From a checkpoint of a small segmentation model.
Data: trained on dashed paths with two dots that lie on the same path or on different ones, 295000 training examples, 3.4 epochs.
Rows from block 3, named by matrix and row number. Each number is 500 + 25 x the weight over its row's rms, rounded and kept within 0 to 999. All counts start at 0. Numbers have three digits each. After the name is the row's rms in percent of the matrix's.
# conv: 3x3 conv (model.mid.0.conv.weight, 128x128x3x3), inputs 24-31, a 3x3 kernel for each
conv.0 062:500500500500500500500500500500500500500500500500500500500500500500500500500500500500500500500500500500500500500500500500500500500500500500500500500500500500500500500500500500500500500500500500500500500500500500500500
conv.1 036:500500500500500500500500500500500500500500500500500500500500500500500500500500500500500500500500500500500500500500500500500500500500500500500500500500500500500500500500500500500500500500500500500500500500500500500500
conv.2 072:500500500500500500500500500500500500500500500500500500500500500500500500500500500500500500500500500500500500500500500500500500500500500500500500500500500500500500500500500500500500500500500500500500500500500500500500
conv.3 234:500500500500500500500500500500500500500500500500500500500500500500500500500500500500500500500500500500500500500500500500500500500500500500500500500500500500500500500500500500500500500500500500500500500500500500500500
conv.4 099:500500500500500500500500500500500500500500500500500500500500500500500500500500500500500500500500500500500500500500500500500500500500500500500500500500500500500500500500500500500500500500500500500500500500500500500500
conv.5 038:500500500500500500500500500500500500500500500500500500500500500500500500500500500500500500500500500500500500500500500500500500500500500500500500500500500500500500500500500500500500500500500500500500500500500500500500
conv.6 152:500500500500500500500500500500500500500500500500500500500500500500500500500500500500500500500500500500500500500500500500500500500500500500500500500500500500500500500500500500500500500500500500500500500500500500500500
conv.7 032:500500500500500500500500500500500500500500500500500500500500500500500500500500500500500500500500500500500500500500500500500500500500500500500500500500500500500500500500500500500500500500500500500500500500500500500500
conv.8 160:500500500500500500500500500500500500500500500500500500500500500500500500500500500500500500500500500500500500500500500500500500500500500500500500500500500500500500500500500500500500500500500500500500500500500500500500
conv.9 128:500500500500500500500500500500500500500500500500500500500500500500500500500500500500500500500500500500500500500500500500500500500500500500500500500500500500500500500500500500500500500500500500500500500500500500500500
conv.10 045:500500500500500500500500500500500500500500500500500500500500500500500500500500500500500500500500500500500500500500500500500500500500500500500500500500500500500500500500500500500500500500500500500500500500500500500500
conv.11 040:500500500500500500500500500500500500500500500500500500500500500500500500500500500500500500500500500500500500500500500500500500500500500500500500500500500500500500500500500500500500500500500500500500500500500500500500
conv.12 048:500500500500500500500500500500500500500500500500500500500500500500500500500500500500500500500500500500500500500500500500500500500500500500500500500500500500500500500500500500500500500500500500500500500500500500500500
conv.13 047:500500500500500500500500500500500500500500500500500500500500500500500500500500500500500500500500500500500500500500500500500500500500500500500500500500500500500500500500500500500500500500500500500500500500500500500500
conv.14 049:500500500500500500500500500500500500500500500500500500500500500500500500500500500500500500500500500500500500500500500500500500500500500500500500500500500500500500500500500500500500500500500500500500500500500500500500
conv.15 058:500500500500500500500500500500500500500500500500500500500500500500500500500500500500500500500500500500500500500500500500500500500500500500500500500500500500500500500500500500500500500500500500500500500500500500500500
conv.16 087:500500500500500500500500500500500500500500500500500500500500500500500500500500500500500500500500500500500500500500500500500500500500500500500500500500500500500500500500500500500500500500500500500500500500500500500500
conv.17 106:500500500500500500500500500500500500500500500500500500500500500500500500500500500500500500500500500500500500500500500500500500500500500500500500500500500500500500500500500500500500500500500500500500500500500500500500
conv.18 192:500500500500500500500500500500500500500500500500500500500500500500500500500500500500500500500500500500500500500500500500500500500500500500500500500500500500500500500500500500500500500500500500500500500500500500500500
conv.19 089:500500500500500500500500500500500500500500500500500500500500500500500500500500500500500500500500500500500500500500500500500500500500500500500500500500500500500500500500500500500500500500500500500500500500500500500500
conv.20 106:500500500500500500500500500500500500500500500500500500500500500500500500500500500500500500500500500500500500500500500500500500500500500500500500500500500500500500500500500500500500500500500500500500500500500500500500
conv.21 048:500500500500500500500500500500500500500500500500500500500500500500500500500500500500500500500500500500500500500500500500500500500500500500500500500500500500500500500500500500500500500500500500500500500500500500500500
conv.22 137:500500500500500500500500500500500500500500500500500500500500500500500500500500500500500500500500500500500500500500500500500500500500500500500500500500500500500500500500500500500500500500500500500500500500500500500500
conv.23 045:500500500500500500500500500500500500500500500500500500500500500500500500500500500500500500500500500500500500500500500500500500500500500500500500500500500500500500500500500500500500500500500500500500500500500500500500
conv.24 127:500500500500500500500500500500500500500500500500500500500500500500500500500500500500500500500500500500500500500500500500500500500500500500500500500500500500500500500500500500500500500500500500500500500500500500500500
conv.25 045:500500500500500500500500500500500500500500500500500500500500500500500500500500500500500500500500500500500500500500500500500500500500500500500500500500500500500500500500500500500500500500500500500500500500500500500500
conv.26 075:500500500500500500500500500500500500500500500500500500500500500500500500500500500500500500500500500500500500500500500500500500500500500500500500500500500500500500500500500500500500500500500500500500500500500500500500
conv.27 142:500500500500500500500500500500500500500500500500500500500500500500500500500500500500500500500500500500500500500500500500500500500500500500500500500500500500500500500500500500500500500500500500500500500500500500500500
conv.28 132:500500500500500500500500500500500500500500500500500500500500500500500500500500500500500500500500500500500500500500500500500500500500500500500500500500500500500500500500500500500500500500500500500500500500500500500500
conv.29 136:500500500500500500500500500500500500500500500500500500500500500500500500500500500500500500500500500500500500500500500500500500500500500500500500500500500500500500500500500500500500500500500500500500500500500500500500
conv.30 118:500500500500500500500500500500500500500500500500500500500500500500500500500500500500500500500500500500500500500500500500500500500500500500500500500500500500500500500500500500500500500500500500500500500500500500500500
conv.31 075:500500500500500500500500500500500500500500500500500500500500500500500500500500500500500500500500500500500500500500500500500500500500500500500500500500500500500500500500500500500500500500500500500500500500500500500500
conv.32 061:500500500500500500500500500500500500500500500500500500500500500500500500500500500500500500500500500500500500500500500500500500500500500500500500500500500500500500500500500500500500500500500500500500500500500500500500
conv.33 094:500500500500500500500500500500500500500500500500500500500500500500500500500500500500500500500500500500500500500500500500500500500500500500500500500500500500500500500500500500500500500500500500500500500500500500500500
conv.34 072:500500500500500500500500500500500500500500500500500500500500500500500500500500500500500500500500500500500500500500500500500500500500500500500500500500500500500500500500500500500500500500500500500500500500500500500500
conv.35 066:500500500500500500500500500500500500500500500500500500500500500500500500500500500500500500500500500500500500500500500500500500500500500500500500500500500500500500500500500500500500500500500500500500500500500500500500
conv.36 063:500500500500500500500500500500500500500500500500500500500500500500500500500500500500500500500500500500500500500500500500500500500500500500500500500500500500500500500500500500500500500500500500500500500500500500500500
conv.37 072:500500500500500500500500500500500500500500500500500500500500500500500500500500500500500500500500500500500500500500500500500500500500500500500500500500500500500500500500500500500500500500500500500500500500500500500500
conv.38 079:500500500500500500500500500500500500500500500500500500500500500500500500500500500500500500500500500500500500500500500500500500500500500500500500500500500500500500500500500500500500500500500500500500500500500500500500
conv.39 063:500500500500500500500500500500500500500500500500500500500500500500500500500500500500500500500500500500500500500500500500500500500500500500500500500500500500500500500500500500500500500500500500500500500500500500500500
conv.40 044:500500500500500500500500500500500500500500500500500500500500500500500500500500500500500500500500500500500500500500500500500500500500500500500500500500500500500500500500500500500500500500500500500500500500500500500500
conv.41 056:500500500500500500500500500500500500500500500500500500500500500500500500500500500500500500500500500500500500500500500500500500500500500500500500500500500500500500500500500500500500500500500500500500500500500500500500
conv.42 070:500500500500500500500500500500500500500500500500500500500500500500500500500500500500500500500500500500500500500500500500500500500500500500500500500500500500500500500500500500500500500500500500500500500500500500500500
conv.43 163:500500500500500500500500500500500500500500500500500500500500500500500500500500500500500500500500500500500500500500500500500500500500500500500500500500500500500500500500500500500500500500500500500500500500500500500500
conv.44 092:500500500500500500500500500500500500500500500500500500500500500500500500500500500500500500500500500500500500500500500500500500500500500500500500500500500500500500500500500500500500500500500500500500500500500500500500
conv.45 057:500500500500500500500500500500500500500500500500500500500500500500500500500500500500500500500500500500500500500500500500500500500500500500500500500500500500500500500500500500500500500500500500500500500500500500500500
conv.46 062:500500500500500500500500500500500500500500500500500500500500500500500500500500500500500500500500500500500500500500500500500500500500500500500500500500500500500500500500500500500500500500500500500500500500500500500500
conv.47 061:500500500500500500500500500500500500500500500500500500500500500500500500500500500500500500500500500500500500500500500500500500500500500500500500500500500500500500500500500500500500500500500500500500500500500500500500
conv.48 043:500500500500500500500500500500500500500500500500500500500500500500500500500500500500500500500500500500500500500500500500500500500500500500500500500500500500500500500500500500500500500500500500500500500500500500500500
conv.49 114:500500500500500500500500500500500500500500500500500500500500500500500500500500500500500500500500500500500500500500500500500500500500500500500500500500500500500500500500500500500500500500500500500500500500500500500500
conv.50 058:500500500500500500500500500500500500500500500500500500500500500500500500500500500500500500500500500500500500500500500500500500500500500500500500500500500500500500500500500500500500500500500500500500500500500500500500
conv.51 047:500500500500500500500500500500500500500500500500500500500500500500500500500500500500500500500500500500500500500500500500500500500500500500500500500500500500500500500500500500500500500500500500500500500500500500500500
conv.52 045:500500500500500500500500500500500500500500500500500500500500500500500500500500500500500500500500500500500500500500500500500500500500500500500500500500500500500500500500500500500500500500500500500500500500500500500500
conv.53 100:500500500500500500500500500500500500500500500500500500500500500500500500500500500500500500500500500500500500500500500500500500500500500500500500500500500500500500500500500500500500500500500500500500500500500500500500
conv.54 039:500500500500500500500500500500500500500500500500500500500500500500500500500500500500500500500500500500500500500500500500500500500500500500500500500500500500500500500500500500500500500500500500500500500500500500500500
conv.55 091:500500500500500500500500500500500500500500500500500500500500500500500500500500500500500500500500500500500500500500500500500500500500500500500500500500500500500500500500500500500500500500500500500500500500500500500500
conv.56 062:500500500500500500500500500500500500500500500500500500500500500500500500500500500500500500500500500500500500500500500500500500500500500500500500500500500500500500500500500500500500500500500500500500500500500500500500
conv.57 059:500500500500500500500500500500500500500500500500500500500500500500500500500500500500500500500500500500500500500500500500500500500500500500500500500500500500500500500500500500500500500500500500500500500500500500500500
conv.58 089:500500500500500500500500500500500500500500500500500500500500500500500500500500500500500500500500500500500500500500500500500500500500500500500500500500500500500500500500500500500500500500500500500500500500500500500500
conv.59 043:500500500500500500500500500500500500500500500500500500500500500500500500500500500500500500500500500500500500500500500500500500500500500500500500500500500500500500500500500500500500500500500500500500500500500500500500
conv.60 038:500500500500500500500500500500500500500500500500500500500500500500500500500500500500500500500500500500500500500500500500500500500500500500500500500500500500500500500500500500500500500500500500500500500500500500500500
conv.61 160:500500500500500500500500500500500500500500500500500500500500500500500500500500500500500500500500500500500500500500500500500500500500500500500500500500500500500500500500500500500500500500500500500500500500500500500500
conv.62 100:500500500500500500500500500500500500500500500500500500500500500500500500500500500500500500500500500500500500500500500500500500500500500500500500500500500500500500500500500500500500500500500500500500500500500500500500
conv.63 145:500500500500500500500500500500500500500500500500500500500500500500500500500500500500500500500500500500500500500500500500500500500500500500500500500500500500500500500500500500500500500500500500500500500500500500500500
conv.64 097:500500500500500500500500500500500500500500500500500500500500500500500500500500500500500500500500500500500500500500500500500500500500500500500500500500500500500500500500500500500500500500500500500500500500500500500500
conv.65 070:500500500500500500500500500500500500500500500500500500500500500500500500500500500500500500500500500500500500500500500500500500500500500500500500500500500500500500500500500500500500500500500500500500500500500500500500
conv.66 189:500500500500500500500500500500500500500500500500500500500500500500500500500500500500500500500500500500500500500500500500500500500500500500500500500500500500500500500500500500500500500500500500500500500500500500500500
conv.67 100:500500500500500500500500500500500500500500500500500500500500500500500500500500500500500500500500500500500500500500500500500500500500500500500500500500500500500500500500500500500500500500500500500500500500500500500500
conv.68 056:500500500500500500500500500500500500500500500500500500500500500500500500500500500500500500500500500500500500500500500500500500500500500500500500500500500500500500500500500500500500500500500500500500500500500500500500
conv.69 054:500500500500500500500500500500500500500500500500500500500500500500500500500500500500500500500500500500500500500500500500500500500500500500500500500500500500500500500500500500500500500500500500500500500500500500500500
conv.70 197:500500500500500500500500500500500500500500500500500500500500500500500500500500500500500500500500500500500500500500500500500500500500500500500500500500500500500500500500500500500500500500500500500500500500500500500500
conv.71 113:500500500500500500500500500500500500500500500500500500500500500500500500500500500500500500500500500500500500500500500500500500500500500500500500500500500500500500500500500500500500500500500500500500500500500500500500
conv.72 150:500500500500500500500500500500500500500500500500500500500500500500500500500500500500500500500500500500500500500500500500500500500500500500500500500500500500500500500500500500500500500500500500500500500500500500500500
conv.73 051:500500500500500500500500500500500500500500500500500500500500500500500500500500500500500500500500500500500500500500500500500500500500500500500500500500500500500500500500500500500500500500500500500500500500500500500500
conv.74 056:500500500500500500500500500500500500500500500500500500500500500500500500500500500500500500500500500500500500500500500500500500500500500500500500500500500500500500500500500500500500500500500500500500500500500500500500
conv.75 128:500500500500500500500500500500500500500500500500500500500500500500500500500500500500500500500500500500500500500500500500500500500500500500500500500500500500500500500500500500500500500500500500500500500500500500500500
conv.76 106:500500500500500500500500500500500500500500500500500500500500500500500500500500500500500500500500500500500500500500500500500500500500500500500500500500500500500500500500500500500500500500500500500500500500500500500500
conv.77 099:500500500500500500500500500500500500500500500500500500500500500500500500500500500500500500500500500500500500500500500500500500500500500500500500500500500500500500500500500500500500500500500500500500500500500500500500
conv.78 125:500500500500500500500500500500500500500500500500500500500500500500500500500500500500500500500500500500500500500500500500500500500500500500500500500500500500500500500500500500500500500500500500500500500500500500500500
conv.79 078:500500500500500500500500500500500500500500500500500500500500500500500500500500500500500500500500500500500500500500500500500500500500500500500500500500500500500500500500500500500500500500500500500500500500500500500500
conv.80 067:500500500500500500500500500500500500500500500500500500500500500500500500500500500500500500500500500500500500500500500500500500500500500500500500500500500500500500500500500500500500500500500500500500500500500500500500
conv.81 062:500500500500500500500500500500500500500500500500500500500500500500500500500500500500500500500500500500500500500500500500500500500500500500500500500500500500500500500500500500500500500500500500500500500500500500500500
conv.82 129:500500500500500500500500500500500500500500500500500500500500500500500500500500500500500500500500500500500500500500500500500500500500500500500500500500500500500500500500500500500500500500500500500500500500500500500500
conv.83 117:500500500500500500500500500500500500500500500500500500500500500500500500500500500500500500500500500500500500500500500500500500500500500500500500500500500500500500500500500500500500500500500500500500500500500500500500
conv.84 118:500500500500500500500500500500500500500500500500500500500500500500500500500500500500500500500500500500500500500500500500500500500500500500500500500500500500500500500500500500500500500500500500500500500500500500500500
conv.85 050:500500500500500500500500500500500500500500500500500500500500500500500500500500500500500500500500500500500500500500500500500500500500500500500500500500500500500500500500500500500500500500500500500500500500500500500500
conv.86 128:500500500500500500500500500500500500500500500500500500500500500500500500500500500500500500500500500500500500500500500500500500500500500500500500500500500500500500500500500500500500500500500500500500500500500500500500
conv.87 069:500500500500500500500500500500500500500500500500500500500500500500500500500500500500500500500500500500500500500500500500500500500500500500500500500500500500500500500500500500500500500500500500500500500500500500500500
conv.88 150:500500500500500500500500500500500500500500500500500500500500500500500500500500500500500500500500500500500500500500500500500500500500500500500500500500500500500500500500500500500500500500500500500500500500500500500500
conv.89 051:500500500500500500500500500500500500500500500500500500500500500500500500500500500500500500500500500500500500500500500500500500500500500500500500500500500500500500500500500500500500500500500500500500500500500500500500
conv.90 057:500500500500500500500500500500500500500500500500500500500500500500500500500500500500500500500500500500500500500500500500500500500500500500500500500500500500500500500500500500500500500500500500500500500500500500500500
conv.91 081:500500500500500500500500500500500500500500500500500500500500500500500500500500500500500500500500500500500500500500500500500500500500500500500500500500500500500500500500500500500500500500500500500500500500500500500500
conv.92 069:500500500500500500500500500500500500500500500500500500500500500500500500500500500500500500500500500500500500500500500500500500500500500500500500500500500500500500500500500500500500500500500500500500500500500500500500
conv.93 089:500500500500500500500500500500500500500500500500500500500500500500500500500500500500500500500500500500500500500500500500500500500500500500500500500500500500500500500500500500500500500500500500500500500500500500500500
conv.94 062:500500500500500500500500500500500500500500500500500500500500500500500500500500500500500500500500500500500500500500500500500500500500500500500500500500500500500500500500500500500500500500500500500500500500500500500500
conv.95 113:500500500500500500500500500500500500500500500500500500500500500500500500500500500500500500500500500500500500500500500500500500500500500500500500500500500500500500500500500500500500500500500500500500500500500500500500
conv.96 129:500500500500500500500500500500500500500500500500500500500500500500500500500500500500500500500500500500500500500500500500500500500500500500500500500500500500500500500500500500500500500500500500500500500500500500500500
conv.97 162:500500500500500500500500500500500500500500500500500500500500500500500500500500500500500500500500500500500500500500500500500500500500500500500500500500500500500500500500500500500500500500500500500500500500500500500500
conv.98 056:500500500500500500500500500500500500500500500500500500500500500500500500500500500500500500500500500500500500500500500500500500500500500500500500500500500500500500500500500500500500500500500500500500500500500500500500
conv.99 049:500500500500500500500500500500500500500500500500500500500500500500500500500500500500500500500500500500500500500500500500500500500500500500500500500500500500500500500500500500500500500500500500500500500500500500500500
conv.100 047:500500500500500500500500500500500500500500500500500500500500500500500500500500500500500500500500500500500500500500500500500500500500500500500500500500500500500500500500500500500500500500500500500500500500500500500500
conv.101 060:500500500500500500500500500500500500500500500500500500500500500500500500500500500500500500500500500500500500500500500500500500500500500500500500500500500500500500500500500500500500500500500500500500500500500500500500
conv.102 041:500500500500500500500500500500500500500500500500500500500500500500500500500500500500500500500500500500500500500500500500500500500500500500500500500500500500500500500500500500500500500500500500500500500500500500500500
conv.103 134:500500500500500500500500500500500500500500500500500500500500500500500500500500500500500500500500500500500500500500500500500500500500500500500500500500500500500500500500500500500500500500500500500500500500500500500500
conv.104 038:500500500500500500500500500500500500500500500500500500500500500500500500500500500500500500500500500500500500500500500500500500500500500500500500500500500500500500500500500500500500500500500500500500500500500500500500
conv.105 187:500500500500500500500500500500500500500500500500500500500500500500500500500500500500500500500500500500500500500500500500500500500500500500500500500500500500500500500500500500500500500500500500500500500500500500500500
conv.106 042:500500500500500500500500500500500500500500500500500500500500500500500500500500500500500500500500500500500500500500500500500500500500500500500500500500500500500500500500500500500500500500500500500500500500500500500500
conv.107 156:500500500500500500500500500500500500500500500500500500500500500500500500500500500500500500500500500500500500500500500500500500500500500500500500500500500500500500500500500500500500500500500500500500500500500500500500
conv.108 057:500500500500500500500500500500500500500500500500500500500500500500500500500500500500500500500500500500500500500500500500500500500500500500500500500500500500500500500500500500500500500500500500500500500500500500500500
conv.109 151:500500500500500500500500500500500500500500500500500500500500500500500500500500500500500500500500500500500500500500500500500500500500500500500500500500500500500500500500500500500500500500500500500500500500500500500500
conv.110 060:500500500500500500500500500500500500500500500500500500500500500500500500500500500500500500500500500500500500500500500500500500500500500500500500500500500500500500500500500500500500500500500500500500500500500500500500
conv.111 132:500500500500500500500500500500500500500500500500500500500500500500500500500500500500500500500500500500500500500500500500500500500500500500500500500500500500500500500500500500500500500500500500500500500500500500500500
conv.112 056:500500500500500500500500500500500500500500500500500500500500500500500500500500500500500500500500500500500500500500500500500500500500500500500500500500500500500500500500500500500500500500500500500500500500500500500500
conv.113 151:500500500500500500500500500500500500500500500500500500500500500500500500500500500500500500500500500500500500500500500500500500500500500500500500500500500500500500500500500500500500500500500500500500500500500500500500
conv.114 168:500500500500500500500500500500500500500500500500500500500500500500500500500500500500500500500500500500500500500500500500500500500500500500500500500500500500500500500500500500500500500500500500500500500500500500500500
conv.115 044:500500500500500500500500500500500500500500500500500500500500500500500500500500500500500500500500500500500500500500500500500500500500500500500500500500500500500500500500500500500500500500500500500500500500500500500500
conv.116 068:500500500500500500500500500500500500500500500500500500500500500500500500500500500500500500500500500500500500500500500500500500500500500500500500500500500500500500500500500500500500500500500500500500500500500500500500
conv.117 052:500500500500500500500500500500500500500500500500500500500500500500500500500500500500500500500500500500500500500500500500500500500500500500500500500500500500500500500500500500500500500500500500500500500500500500500500
conv.118 070:500500500500500500500500500500500500500500500500500500500500500500500500500500500500500500500500500500500500500500500500500500500500500500500500500500500500500500500500500500500500500500500500500500500500500500500500
conv.119 097:500500500500500500500500500500500500500500500500500500500500500500500500500500500500500500500500500500500500500500500500500500500500500500500500500500500500500500500500500500500500500500500500500500500500500500500500
conv.120 055:500500500500500500500500500500500500500500500500500500500500500500500500500500500500500500500500500500500500500500500500500500500500500500500500500500500500500500500500500500500500500500500500500500500500500500500500
conv.121 049:500500500500500500500500500500500500500500500500500500500500500500500500500500500500500500500500500500500500500500500500500500500500500500500500500500500500500500500500500500500500500500500500500500500500500500500500
conv.122 046:500500500500500500500500500500500500500500500500500500500500500500500500500500500500500500500500500500500500500500500500500500500500500500500500500500500500500500500500500500500500500500500500500500500500500500500500
conv.123 040:500500500500500500500500500500500500500500500500500500500500500500500500500500500500500500500500500500500500500500500500500500500500500500500500500500500500500500500500500500500500500500500500500500500500500500500500
conv.124 208:500500500500500500500500500500500500500500500500500500500500500500500500500500500500500500500500500500500500500500500500500500500500500500500500500500500500500500500500500500500500500500500500500500500500500500500500
conv.125 097:500500500500500500500500500500500500500500500500500500500500500500500500500500500500500500500500500500500500500500500500500500500500500500500500500500500500500500500500500500500500500500500500500500500500500500500500
conv.126 191:500500500500500500500500500500500500500500500500500500500500500500500500500500500500500500500500500500500500500500500500500500500500500500500500500500500500500500500500500500500500500500500500500500500500500500500500
conv.127 087:500500500500500500500500500500500500500500500500500500500500500500500500500500500500500500500500500500500500500500500500500500500500500500500500500500500500500500500500500500500500500500500500500500500500500500500500